Weights of a small audio captioner.
Training: normuon at rate 0.0021, 2800 steps, batches of 64.
Data: trained on synthesised sound scenes: up to three everyday sounds over a background, 26041 training examples, 6.9 epochs.
Rows from block 8 of the audio encoder of a small audio captioner, named by matrix and row number. Rows with one number belong to one neuron. Each number is 128 + 32 x the weight over its row's rms, rounded and kept within 0 to 255. All counts start at 0. Numbers have three digits each. After the name is the row's rms in percent of the matrix's.
After each neuron's rows are labels from the 100 clips, of 14976, where the neuron reaches its highest value: "responds to" is what is common among them. Only what is clearly more common there than usual is listed. The data: synthesised sound scenes: up to three everyday sounds over a background.
# fc1: second MLP up (encoder.blocks.8.mlp.fc1.weight, 960x160), inputs 80-159
# fc2: second MLP down (encoder.blocks.8.mlp.fc2.weight, 160x960, transposed), outputs 80-159

fc1.473 107:100167112166153122151112156104098081101143140135107133131074135135107094164083165135154124101118116160086121051129093181148176152139128118163140103099120201165174099104118092187186157130112183146169142140111117127142102091091183108079155082
fc2.473 102:151070145126140107062111190149154081134135114176073180131140085098109115076149128134122105134073157110131154126131128099078166135118177130116105179107171140156101106108160089126178140198100103084143159105158120152085137111192153104143125112
responds to: door slam; mooing; first sound: door slam

fc1.367 100:153161127113106153103157133149207089140129171140106141099157121071113128155181212128113124099175156109172112151143135100135103164155105132185129092135067124146150082075164086174076127094136108151183134110082121065176149118110093162158063126
fc2.367 111:120097112114105176152154149118114130127090078131137133135155185113174081176170160142134081148125146134153152120099149121147093142105111107096228076187136105098124107091081147129122089112142105178083114074129139109116141145112118161094106138
responds to: ball bouncing; background: none; first sound: ball bouncing

fc1.736 097:107122113116087161093094116126108132131094117094147172207133127089070128144117128154149064089108154155170157126184097171083087141137086138095155107154090156165146130137205090115124104113109126152128132165041174180085128138118100154095114147
fc2.736 081:164095112079145082118137117139148093104177176077112098083119131189127111167139151106087189170110142115129166131059144114146111134172119130174124119102152137159095076179095131148064182078153152073118128156137141091138156141125148126090072055
responds to: reverberation; text has "room"; text has "reverberant"; background: none

fc1.551 098:141101152047070151088062097124172125141166162124102204108137150115128093168110150121181145139134149198075126151161141109142084135201129112160114105092105175147167097108087128134098133156089072115126171115077085150111183128150179150105131108
fc2.551 106:137141145170148145146200165132104108156091112090129126178136163150142124100125126070129154140137091136108167071140121171096152098075163161105181161143129115104127087094125118093155160112184147197057141088157181129136067173123074134079130107
responds to: chatter

fc1.276 110:107123173178081136124147149123108117138173175129122130115130104104168112189054154167136099147137139088135126038090144144118074130079134115047124116143155120147114176071102130115116125124110098099160176086139159104146119083133186124163117131
fc2.276 100:081095090065165182157101126140161121157082110119160172187105134133149126072199112133131146157075169134147145149137103090154130133162118091152143123137142079103126104160173137073158182103107114154206172147136096166117137136020111115139131139
responds to: car passing; first sound: car passing

fc1.266 101:157132081127076161050141110127124144149071144178107119102158103147138169084165132143212124116123119130131145102091115157163113169118157182140110091118081088096147147074099129114107147212133140146167134090143128050146082187104150085130121155
fc2.266 113:079095148101154179145143087129077151115143049115117159170139174155181142119089098092154102171112174117113164166235117134139169126142140100118134138104158122131089124149117161146115125086134202133122128122106122159120129108143123103053131101
responds to: drum roll; number of sounds: 3

fc1.286 098:100124173169133132098122145123142074072182063095150106108151137105203119119132135130079198128122174136228191134102094076197109151097170116126153183064091189141158128165103182117111105128154130125151082155123163115143109149177087052124074168
fc2.286 089:148090090106131137140126131082156187110122101119124061119140165134077107136176145163124035153169080124191183175112147151055160073151069137083134128118146116159109183173138113148116127101063139137081177048172195133108195096147145130146090115
responds to: zipper; first sound: zipper

fc1.153 102:157135171101169129128099143088105144076149063176112177181074134135136153138100112093112147056147138127149211158149193081139088094166152058074125085077116137180173118085130147175052104115176107132164091118081133181145114158130141144129132129
fc2.153 110:149163102150155103168084155131128149057143097072127078192200211150106116118157088107098080147130169130103150139108140122155137126146132105182183164079104160168148108102088095123136159082158145169086142085123139121086153128101120203106140191
responds to: chatter

fc1.74 099:148113126118111074140099134092130142119127169111091138171132118127155094107102103140178151120114133189142137135150101071074110133127093138155127197132177104169112112116104171150141116153132134130120125113073084091126128073070185087118162157
fc2.74 099:088109102108155181108110140185154148120131147102134100047101125115067129154142113108068130077164114084113089118135147145149117139128209135127139132138100136141101137168123111041134064146091138125194093098165111156137089043162120141128174121
responds to: car passing; car horn; first sound: car passing

fc1.606 111:146118130127129125125143154164121136086145062113109135150114090128102121120125103154118127202114113121153094122126158104153127153138083140104121116131111136128127120128128163094164099140092108130198166149144132149166072102137117153113035096
fc2.606 131:186126201111146087094115158143086121147127096166116136093104068111147151109158096114128127180138155055182126094124163114091142157120209138127149096086163130129119137110191148137079094123166117126102162114151154230088137113095139156160116108
responds to: water drop; first sound: water drop

fc1.502 109:112150096112195147132144152126187111087121157117092133125156132106186170124156137105124128162207153089117138087148145125145154107149155096109114140109127145126168159098167107169093122131113080146147116125148111128129087069157133101101089168
fc2.502 118:209115137127152102182143109126140144109116142092078159094167175149125148164136137135177128126102144144141092161096110093141137146146102159122177098157108117101103124156023117165135133084157177107084166121164120130068158139104109171150157124
responds to: typing

fc1.258 093:112161122062146142125149123152187121135096143075089107110147185130080148129100139096083155142127149098096120095137141092160108126125167107095117114143156184040155136163145143202119087105154107166119141197165126145109155074121115076162156126
fc2.258 084:164094169131138106097119113127104141154075136114139152128148120186193104169133119165101073140140117114142086130112150162084143154160129188166070156149113091111093116085075075118135178184101098145129110169127150119184098131146119175048109155
responds to: explosion; first sound: explosion

fc1.168 089:135076196106091116102109119105067186158137125106168141107118190129148115119097113110117125076172079153137187154120141093123082134146107191087155167096115141098136151161157115134166119171122075109132128170098102160113179114113072177140104166
fc2.168 085:119141147158081127056135205082167067124110169100142065084189116171107139159102102107132108160147133135124145080169135177094138091132135140160118196124113120109148100124106131183109156155095159098101177097161144074101075179150131127140138084
responds to: thunder; first sound: thunder

fc1.405 096:164115152146150164125139145074142143171140126090145061058149164134127169146140085190098126077140184132122102123129117149133106112138111151126142084115124101094167078123138092098149059109117086147130160168127059138152103171175157123182132106
fc2.405 091:127099128159043108110127175166047087136163169108109221145148101098153147116124160075137170177126126092080126120202160132097159065130119121157107156143131131128117108175070164124089153128141153136140138119108180116142128153159068152112124126
responds to: thunder; first sound: thunder

fc1.90 089:119198106105166191119130109132172131140104157156172085125158107132141090133149143138170079141089134129112177136101171159212070151133115119172085066110085122131163095051184115187114090093129118200155133116127108104117100155084088162121057107
fc2.90 083:078051144097133132164087160142097123117125108111076161090112178071149115112108188170128185172085149144124079132153089126123149122160157147113185074088136091089095043140094144170072087135112157121116088139121111144159134103162141148081129154
responds to: ball bouncing; first sound: ball bouncing

fc1.593 114:134132147163153119101163155108177143122126112121180141091105095024089133128104188122128065100166093125124115113113134114070155126103146055155128128104097167120134121103163050105118127109134092111172093127181089128158123133156187133172178151
fc2.593 145:090132077099102196149191114146094118151121137131089123125151106113169088156149046086157079107060134074124077148123091149178151128128097156113114117090078139087140158139101165080155155178152132150132147088124136185134153139138106092107172102
responds to: rain

fc1.45 110:152116100155081080103192104130167140121149162113093096112153142100064113187139120138171105124139134109091104154147189089113113174122094145152202082157092095142097104092211219178097104128132173127135106110148172114106103174152166145154084114
fc2.45 104:070101145117136153133134125141133130187124171133116163138101134089154129168140109157106122157159082177145142102126152113178153123122072085127154146130107098138095089114170076096104145127161100119142120088091098103155149136115078184160155151
responds to: ball bouncing; helicopter; first sound: ball bouncing

fc1.544 105:133124084154142139073151128124143172099169107150205182167107151067167134087137100131113120123140142193216151144145127126142084108121089084085113157103150155141061137128169114159074130150175114147099093121087133168111102114105154094136154139
fc2.544 081:148152164094136161181142128158159107138073095064047088070169169162098080109187114208168091157120119126088132186098103086095128130155155139102169091119130098120141094145173139121137123081153101090120160129127110100067149082141128165146129150
responds to: thin (high-pass); zipper

fc1.404 086:174100157116126085102202138112180112123131124125165091133147104125134143111150119148125180109152111123059150112143161143137094118103115121118123135083146158118095091103088147081139142120098091104198124163175149142115139146165091165136172189
fc2.404 098:170156155096130125114110164163050111121069165100115081110118113131139117094112128165137171120108142147147177107172113141119147136126109094196138152128155092044184158120108119150193121159102204214111178155199091109186170099091133120100140146
responds to: car passing; first sound: car passing

fc1.429 105:158135148147175101076086154117106108108118164091128097077110110097086113186111128141065127102100126107192105133130109097172160173151102126086109141203051147172188111178116184134145058125106152098185107198121140103123128095168163119110086180
fc2.429 091:122150183082118112141109160120125108206112160164088140118146099144166093122133097136150091157135118105153144153109147168054114086130135143104106162071082086121108165156141152069127166126105146150134112106161125178125166082099114148156125106
responds to: water drop; first sound: water drop

fc1.332 105:150145126161192102137086128157103129128108087169133145095145057113106118075086115092153183119142124140157087093152147190138133078056122114150140187058086084137115174122080156135070102099135091140132163136151161112168180155116105124149180128
fc2.332 126:119147133149170160164157059114177181117124140157146160128158174104112126106115129109067094172113098126105185107145128102069117157162147124129169116159128114085165134130167151089158080120149192047175089118138149140138084182126138167108089164
responds to: thin (high-pass); sawing

fc1.575 101:147112146097089101124140158101099129106180156179146127140139160077111143148109044157126124046128116128138093205125157115145134109134150099114124109159146088167164064129122133164136135175129077075173116141134137148143178172137126094139102065
fc2.575 111:123132172112078114124076132166150155131113055117156115148097193136156121145131141254140113153166084188108125121135081083098111133132123166153173154126127123123084103088100152158111184145165140173102142135144196143073114132144119147106116126
responds to: zipper; reverberation; text has "room"; text has "reverberant"

fc1.519 118:045154129085104166153124188115091140128113114175125117111181165155103127163112127159110116149116139042103081149169133084104153137119156168121151122137116173127117155173190105132086118077115156183171116153078160149140103148122109119159151163
fc2.519 104:140110128117122141126094064162121099188134178121188129100143096063105082126135101110120139172138141095131129121147177094100112112061138140224126116089130057127137145159137183114152161149118195129110118139077146096109098157119127140140097063
responds to: water drop; first sound: water drop; frog croaking

fc1.382 113:102131099150102094088113128118118136120152055133149167129099077171109126127143112146161152130156157125137149099169117119141141112094121082108105148073111112105157081159191177140144148160124092148131107099166110170173097152127141059156181149
fc2.382 131:152147171075159096119143118142168216108066131104097130171162154037176115111126160120097123177106129119179152115088119139124167110188108060111190124175103124108101145121138168152131132109113147108132108107118145150154192100147132175111146144
responds to: thin (high-pass); whoosh

fc1.450 095:161174128124158141131133153094164148132138158174120141185121136154177093115065088119144156172130151140135184071136086176106121151166127116143142123136138143120188098117103134152124143131124154105184165162128103124140102116161141091101134137
fc2.450 084:089131093080105049155081136166180167127116117107100164141149146105145194167152124128124138163124204136142070176099168156138158132138139171104179137081140065113070168103074144142122142117140116135082167145159179167129196183136117199085136101
responds to: typing

fc1.540 094:104129090111082119128085150121157097107128080162150095120130118150150187191129153172123095154184119092101129108138140118148143118122124104143172133045098090141119175112090142097169104113131158138144142097122110078062084178118125143063155146
fc2.540 076:145085162191137136144182167116109114126180048114122108122095092128166116127144104084099130139166116127119141133153068116132118124129152120190113230199120156189156126169130141133174169165067109124099092096168159187204173117119100099138081115
responds to: zipper; first sound: zipper

fc1.311 105:152117160172154092081152126151127144077099126106156077123096135093052114149085125127122160161099138125108144137078047153120132132115137178167135106170162168202119098073067076103143099198122051158126076187155095135144031106168182179101110136
fc2.311 110:148102148093150140098098149117122085163168148167157131160138125110140116180167132129210120157146092079104151142156179131118154059134176148111126134122170144152103136114169117160131173160147113128089122110099166140122231090157135113121132121
responds to: mooing; first sound: mooing

fc1.456 101:149065117068139086128200127124059123111093137123103093112077094179102154128126109147055132104151142082099108093167220152091108112183151152118097098082156102129129120100139166155152116089172115151150184106115131168161133146115147086190105179
fc2.456 117:117086186130044059150089162157129111143107128165122147166172158135171135143157099107128118124182136132105144068149101125160113136130086108165097123102165144092114174167114090143177109095161134109091097126135095096112142091106021186151080098
responds to: car passing

fc1.588 098:178130123070129119082167056148104122085059128137114163132077176149130088100081104145106156108144114132148139146182141174083099155210128080119127158104118143126159106100137139171085077128186093135166144135105133193150118141082129157190159161
fc2.588 121:080074127141164116114123176132158178121118067088118093121194101131165120188130119104115177122089137109164157155058094109118138132110153134157109095123078129145095094135059146104110159144083154132173133145144127073096185078124028132101088155
responds to: chatter

fc1.256 116:107096162133192145086112130140162171130163107151106074129138076122130116121136136134139114154104166114171108088183086158164136107091128160130149096114095109132161078176105201125103173122214130094187144145074167076141100108115158102079158130
fc2.256 144:106106111103108172168116173136140152181098122094177168158123074139063077123133162095115126143138156097171138067094182085071118139097119097075159146128120139154118107113098110120115105157163156148146137153179172205131132118139128168163177147
responds to: car passing; first sound: car passing

fc1.134 100:129135164146122165136097159080138071145090132135176158125136137155130087138127089111111087138087110205117226080138141119138089120151094148114145099126130138120136157120123103073111118151095105143089181155123064201159065140103097155090223143
fc2.134 094:117123125085104150075156207134122135142155175116083074130143115108145121113096116182104072147152117117152118128145164066121131062116130131067145161062148154094116125142082120169127092109136153139157132177131158079169163153101104122090124115
responds to: thunder; first sound: thunder; ball bouncing

fc1.734 105:138125133134094173145124199126130162140134160160129092141149115128140088100100123156098103153166104125139121201117166089155055144172175119152168147158153170116123138176086159135114089126090170142102131151144164136069182111082148101134121112
fc2.734 096:119129116177142129194128155120109107157122137164121132144105099162124136112128107108069133087123106110096071137212159138082129152122158185101134137076132159123123153153183135144126176163170162105118108115127131068144106061158135113066097110
responds to: reverberation; laser zap; first sound: laser zap; siren

fc1.433 100:184111157144169104088129172169086118120130144119088107141153100130157114127137159123076150124095133071126090128117133144153187072163100169115117103076100156154176171174091131172095150137160158100158098131123154155124104137108084065124063136
fc2.433 081:136175118091134098154168174074138113152110089169123085154138146095114135081141091109133125150151123076142178085175123110056174189121184111120118092132100121138169154088188100123151123108111163106165124095134091167103167092156184131179144051
responds to: water drop; first sound: water drop

fc1.583 110:143102083161110136128096108146110141124082123122114106111103152097138160114077113032162068201160121121090157221108091154065148153166137123214125109135082160097137140092151146146141093172132132157161170160133110121109130114139101151138153126
fc2.583 113:144096128147154139126115112126140080142151122128131123099137122130145142164179187164147188147132095117087127114130117171124132090179179120058136126141143136160150148181139163101091149096100143101145110118102148132112034143114207179138141102
responds to: mooing

fc1.319 101:087084108111121152147147131113183138101155061163143091073146141096153087132125125170116133086117153130134170110119137140127127134073096095167124077137073170151122144144127140128112078155139167130130114109139067087173091101132196097165176098
fc2.319 111:152099163139108180089204141117184155118141109165164115079125132111117100145130160085114107117096137071098144086106143173163139103159070142116114108103148147115078173108161168115167115134127066100118156172135090138110103108117092057187142114
responds to: rain

fc1.117 104:093074163109100127130110132132111100103186151086054030122120122160135117188108125157141140126146136078193168144158176096144124093142142157133110134085110209168110127143094162124118096148189094128091221091124112201136153138125115106175089093
fc2.117 114:157152034110119131156149147103164099152126104091151121134144102111119100041133143107079100138162084129154097108174154068085118126148116133135127104067138102154132143157116108107114195131063152158162094147143121122156178121152046187185175106
responds to: water drop; number of sounds: 3; first sound: water drop; speech

fc1.79 106:096082127146150083133184115136138098085089179146100124101157098074160184174182088084150137144143181144137140159135115107136130180192086137094072165109133076143113032086177142131107079128082186161152129109095147099115161117101085135148139107
fc2.79 110:142117102118119165199095098114139124138160043103107104131097221145133092126120197164093102095137072117114154083146146195173106088092104075168149077170078128124119156105153109137098146061161086162118137117152094152094106144155119152127133167
responds to: ball bouncing; first sound: ball bouncing

fc1.557 092:162158081138140104092143115103174143081164107178114142145124108100171174113158156109150064092110066067091119130096209112133107112160053130142137122117183193118144119101132148068167172147147115147148138091068119102119111127108148136171086088
fc2.557 073:079149100193111173121151154160116117128192182115118120156119119173141109142142103113157099153127109075135091152152102103165088105103190121084122112133108168125143099166107120182107098093058141133124158147109133164115039114134102130103162190
responds to: reverberation; text has "room"; text has "reverberant"

fc1.708 085:124156163119110170097080110144125108129143083246164129178144057146193159176183071101073033096131124110121161137108131133063130125077141150151143172102101075126133089100153080111152149149161126157131182116128127104088115153142159083085137108
fc2.708 068:144079121104144162118119152084181144121150081126091117123143131079138144126136146174136197134112088053121152134165120055116105152157080109116112091160074170130172130197123113141124085097076151116119142089191129200113122157154090104112112139
responds to: zipper; first sound: zipper

fc1.576 094:147127097099166064085117080106138119143109151128125087154145164116163150148123094108125089125113126111179156109094125120155127112148111190105138182142133091128161139089074144094113123056210110135186151123110116160143082148120128117126133134
fc2.576 075:127164115112116111128091168086086038137131137041215146101138065167178098119123073144073066088141134101126092137162116152161117159173109176139114106161145129138158159137154170101129160122154207135130135141171116142134149187128152142156159171
responds to: explosion; first sound: explosion

fc1.597 106:144158145139093063108165073174181188145181144109116100113107121120160108145126166197107127083153156127148106141131096120208102139153142121147162121169002173124169129107146062132094159122116091160106085172116155139127103103115153090161138109
fc2.597 123:125128118086133186110106173103125104086092086142071137124172153152096139116162130084164114183103086109122127106151117148061091094117157109112110151134194094136140088100152210154125103156118112110132083130104127096136137186078063151100085162
responds to: drum roll

fc1.445 102:091152130121092119087083115144160080125086083128095121167151101101114168130052137107148116174146094133125131150108161148098159153122219166148122117161120045104150155107057174116158114118143132187097162159143124102177089151162156114051121162
fc2.445 079:119122158081165172203201143122150156167168171148080152142081167151102082117140091094106124110153184110171105092122108087184076110182109131125105137166150167166138170183143093118150133157147146075089071119171134143132136153150090182129093157
responds to: stream; thin (high-pass)

fc1.395 101:145138118138191116110129173106181079167123107120114163155120153126156124166163065059182137155160094161091133149177109120068151074118120132174178117135115181140135174131145180132152150133118090199152116161183068195091152139127148128153125129
fc2.395 110:112110207145091143074166109115102147119118142052132102093155112083178141224106165177102149155160096153150125119173153129163095140157216155142034130138139105179112165144171093147123108104107118119136142103133164119075115145098115170168143075
responds to: mooing; first sound: mooing

fc1.306 116:108097116090121147079083127125092103130175179135177106075168146119084109130166136124049094104192103129127154116133139126127162122075081104134191171083121139090152088137099101084140140125120094154150148142164099131090090113104138187149124111
fc2.306 122:155159158093087135155131151092130128115112116067139166163119134130163129188150116145144164215082102140160079154107131134124124092163086095122145093115071118105134085133079178215137119137090071115157135165105126070159116145192118108115109158
responds to: thunder; first sound: thunder

fc1.237 103:104101134145130104108093179145152096092150145122117084135111150069102120129126126096136114080110127159057098143154107201110122112122141118140085169151119160115127099118177117164190116145126090161168154146137121181172119092197165117087148083
fc2.237 086:120079136163180128147120182150109082158109081098124141134165136153130113161131116171094115156081115125130191082179089175117157117120165213147171087134168168127084155143119080045160079157139106147137040121116165126069169113114127170083149140
responds to: mooing; first sound: mooing

fc1.267 102:108087166126155149095119131180128096120155199171115153133042068108143127129130156123158139199120115161137094159185150126069167110168157120120139078101159211137111192128050109146103169136140143130117108123153137113082106109108145115131095092
fc2.267 087:118190134146047095162172096097182123135115140178130077156158154086139175136094128080114137131128153147130142155145100125120090128102171109165104102142127132117173098143156112127125116155135147095101182175137097138132092099184162171139114094
responds to: church bell; first sound: church bell

fc1.55 101:134153142093122165096070133132152211151168133121106117146141118125160120125173115121120134122136156220092159145103114091076113118154133153159116101115084130127161202062139168148092153225097114116097099199090107130148131123099148149125147123
fc2.55 071:090148131131183149139160133165099105104101184141105152117113169188140178156139085214115160141132129097133112074168192118165089070096132139179086164128133140069088118152144175137202116064160084119140151159155131120088088141131105101173070181
responds to: typing

fc1.434 091:152116150223089063112147137100150124087100142106127093058141112153086138091107087177102218132150169115174065082130190118117137156128204112093149135117139128134157145165135146132162120150155188120097142154103110117157140217147123158127074156
fc2.434 079:084120119098089098142166170136177162125183173121098126145087167118116111114155099096150117126135107143140165097121100082126141091175074161147108133121096119117158145090140132148110144113087207107135135139171121145154149095117165061200144077
responds to: water drop; first sound: water drop

fc1.218 091:163129147108135120128154188107160208106149114198060202109096143079086193138118119158113176119142158131142110100218139113113163080139139088108111149117148122184211098134102145114104099140151090147163142099137091188104131118148161105089155135
fc2.218 082:157173104081114129125068073096116148145139158068133124135171115114160192164136126116137101171194207166150106137047139131101126155122087144130175156153118147109060103131137135148147128116153165127126168151099122096135128110060100131117185128
responds to: chatter

fc1.615 101:097092105077129075134145107158116072113100149124158085125112164123135148094153064143074130115133146105157115095114114163094170082158112127123124146024188084177077101154134124087114182229150068139062096101094170129113160136135184102160118090
fc2.615 080:144195192152149166110147144110120129137184103100070168116150163104123139069158098151076116142156125134100169120125093116099143154127100110151101104203083179157129173079108161081127088094126108145182112167131064113045047107085097118090127088
responds to: drum roll; first sound: drum roll

fc1.183 109:137102140169175163099137145149133117110107151147086137143134129110129112129144174143167151159179132107199075126084171105140126165186079160142215074117181114144114106066130144140104089069161168165143115109120103095108154154126088161100093103
fc2.183 109:121118096121088117143095183125117144120164116100167104137129159092148125117117159209134127171081146178132057116106215125138144136081080130099156084117150154104131139137119113120053120135096138184095102117146109128110125125122107226105117177
responds to: ball bouncing; background: none; whoosh; first sound: ball bouncing

fc1.25 093:172103114176098104102113162167165081152102122117110226126069051081128157102155178096161119145123050149059144166100152130075130118189127110187135098141129178160126140047125120158078144175146099102127135139159134105086127121123150192155121116
fc2.25 097:115137120131086086110095074116101082082148157115114128174149159140113076130154146181119148163153176152118123091116107206134125148191186094123097192086149158112101142133155133111188088082075139108142156151088132124134064168150119133148123123
responds to: mooing; first sound: mooing

fc1.696 100:103138156126156163117094203124151077131163090126086111155139188109126088136179100035152134138093101125095162075131087126115132092181145090147116138123150113210145190073159122110136148108156069155105104133109106106137095139121130120105124126
fc2.696 082:094131130136095072094078125144101160119135158110145137088099133174127177103103178138152132172129137115099168148131191116120146187123147151180117152157089161178050083145133072110116166125143152134126091108161118141132119156129081172149153083
responds to: stream

fc1.12 100:095116121143129146137151103117161178119136105139084105150124120104138127173127149130178126152100143100142109164125152102096082163080121097147172067195061114111133118082148086133113132111184089121201068140096082082190156148149137172063138132
fc2.12 067:123152120093107119115130201129144137161102144121166109122148141066107105125103146141119131100100098143146129136192164174189167134122109175132119129165125133061133106080107146175091140083024163103115160053185144150110144110068080157069110113
responds to: ball bouncing; first sound: ball bouncing; background: none

fc1.666 099:142134118134128083119117123100123107137137098104143148048079158106126132157091105110141083187139186177146165163132118114111146167145133157118094114114123130188142127162181067111136118077116153138074115110096160128092104154121130054107086108
fc2.666 100:194144130094172108127194155157161080176124116169129166127185111063115124064079099130103171112099169123141120169132125073084086117146091214144119139094105125061148141180162152105132098171122129148149148171146118150105153069165134157096093143
responds to: door slam; first sound: door slam

fc1.217 094:083091095097132111176140149078158078149121082177111211117139115081139164139116095116180173182121153104120096154108125094164196147159155128179129146129140110112148119146133130169095109138128109122115144185131126088173155113146149158170094135
fc2.217 123:152132173135119150070094136113121147085121153138132104171115186206140077137089152148111119103097107129118106121149093165134066153111126148124125138154141107138141226069089166106181129147166119098123104174146118146123085159104125125139114187
responds to: typing

fc1.553 102:096172139170059111123067136135123124130115107163109136108097159079158112121142123096120116125145106115131195170145104128163122158152165173097112125138143164127228168112098168126193121173148117137120140148156120069104065166138134157141197132
fc2.553 122:159156141130123117058134081131079153139149131110173099159085130138120161157151167088169149168109127143128132109144146129161124173162181137079128118135119177069103135059139141134096122136121130095131128131126046133106101178110183105161115106
responds to: church bell; first sound: church bell

fc1.214 113:145112180086112075121086099067080133137113064157139111152152151154157105167164072138128167115169169152107143132115154163167095113091113082082172194203114143106117115074163110040132088126128137149148187164134130083146158151166122106180113149
fc2.214 121:117126125115137116184172195113129120098083163158147093119182148151107192068091131155184181145160127123102140098146128175119116162112130160175071109138136164050123083172107129139172097091133122049161096097197134151129113099110105099099094134
responds to: car passing; helicopter; first sound: car passing

fc1.56 098:138129114136143149105111060125125116155147174128142123127119137115136116124136126170167068149083129173088180112120146097171105124131121126115091168142139073118135111064144120158133117143113124197101139109099125069124141153134162139167084097
fc2.56 094:131154130124152135179156148144160108109122139069083134092123163105192110126147121203158099124134153081140070143126119115101103149106142078135099125118104163114128147174144125153104163173090067096139082131159105131103133135088141166077185241
responds to: drum roll; ball bouncing

fc1.721 091:125155156106160198066135086103137126078116118185096185154117131055107210113122154173153129100128083122141161132129143152119138089100130128128084123126158145144135094088034154138101131088146125097236093180129145143113176142139110099127106145
fc2.721 090:147144091097138072170115136146096145133141184097118200149177131141139144147155148110150105172125113177148119086188117086117155139139147145091168146129080065144149119132084133127143123093124124157090210026194144144144081158155105067127143176
responds to: chatter

fc1.363 108:147130123186104085082121127075137098133164126117158152091066099162083117147096117120122138147095085176117129101133123139157129196122106119080130168088151206192153115137116121177156132167151165087124157104136129133128062081110130163132073111
fc2.363 084:151175138075160040159144163101139127137134097154091110136140130102118137080125137127143120124149151115099147117105122087099104137086084166101082166090170153121106045119201095100215145189131149175132141124122095137126117117108146074117069074
responds to: door slam; first sound: door slam

fc1.717 101:203059100124158057108125113099176142105129123143091126167049121107078153132080105160137154167108156096152097082132197147105188146148088207106157125103099131100149189147094177135108114152086174197141083152118113124135131151160129104136102204
fc2.717 066:121149143094123164114160183089126130118150148146167090144178109107141135096155047073127088175088072110118134151087110180099149144136101100165106149110121104150144164137216101086172136077127126111152122105125072149102127076129184161131120066
responds to: water drop; first sound: water drop

fc1.99 090:155092090075169125115158103102152142077054121109143081160131091149141113107128170115166190092123154149109156141095139143121091075134165121093075130087138134085135136124131155092109186149090105194116093113111147104107128107162107096181182221
fc2.99 103:114183102208170065090160172134105145094163139081163109186147092106129188075156111147153097146163136073105149094078132149131176165159093180214124147139139178083082174142186137099117058127098125115113130156102082150138126131089124115104124152
responds to: car passing; wind; first sound: car passing

fc1.324 117:129106105133159071112053116117149093104139136066177122129094152093102095157142069106096121144140147164109131136096128159123115107137158171161105169158141178159142157114150073130180122133192113151118138103099142158121075129158163144094140114
fc2.324 102:111064199140141116116167173089181086159140137101122186142141143092147119155129143155124158156063119105080170151169117185112126051137156171137112126169095173165109165144151139080156117106134122077091129152118134200126121151138126144126124104
responds to: mooing; first sound: mooing

fc1.172 092:197201093092154129070096113140086103098095150103153134149149090126134151100160140169166128127108056084146145137138184171128062079085102158106144089116124104139079137087145188142076087126169119127116089132152127074090118101105120182154045110
fc2.172 098:103103112147167124197122136142106080107152090139134139075157179090098121139131159157092159162139169142144026119169123136139168169169115117141169126163076149155171042214153118176113078099084194170142089116095112147102134090174110119103125107
responds to: ball bouncing; first sound: ball bouncing

fc1.413 091:088171112101129127177152080109134108103067123161146122084139109131174183127091118129163138104080167187195185116157156091217137154147132098100112157150097114133120118130123106090127139144149078132097105128084142094147099124191121116120141177
fc2.413 055:100081127131160103155177140087084103113143132071073113178067144115094110152104142162171132083097189090132133187104097142083122177184171134163163088132201113136076100127120107128168152142075134132095122105127094078194120092130159095065100137
responds to: drum roll; first sound: drum roll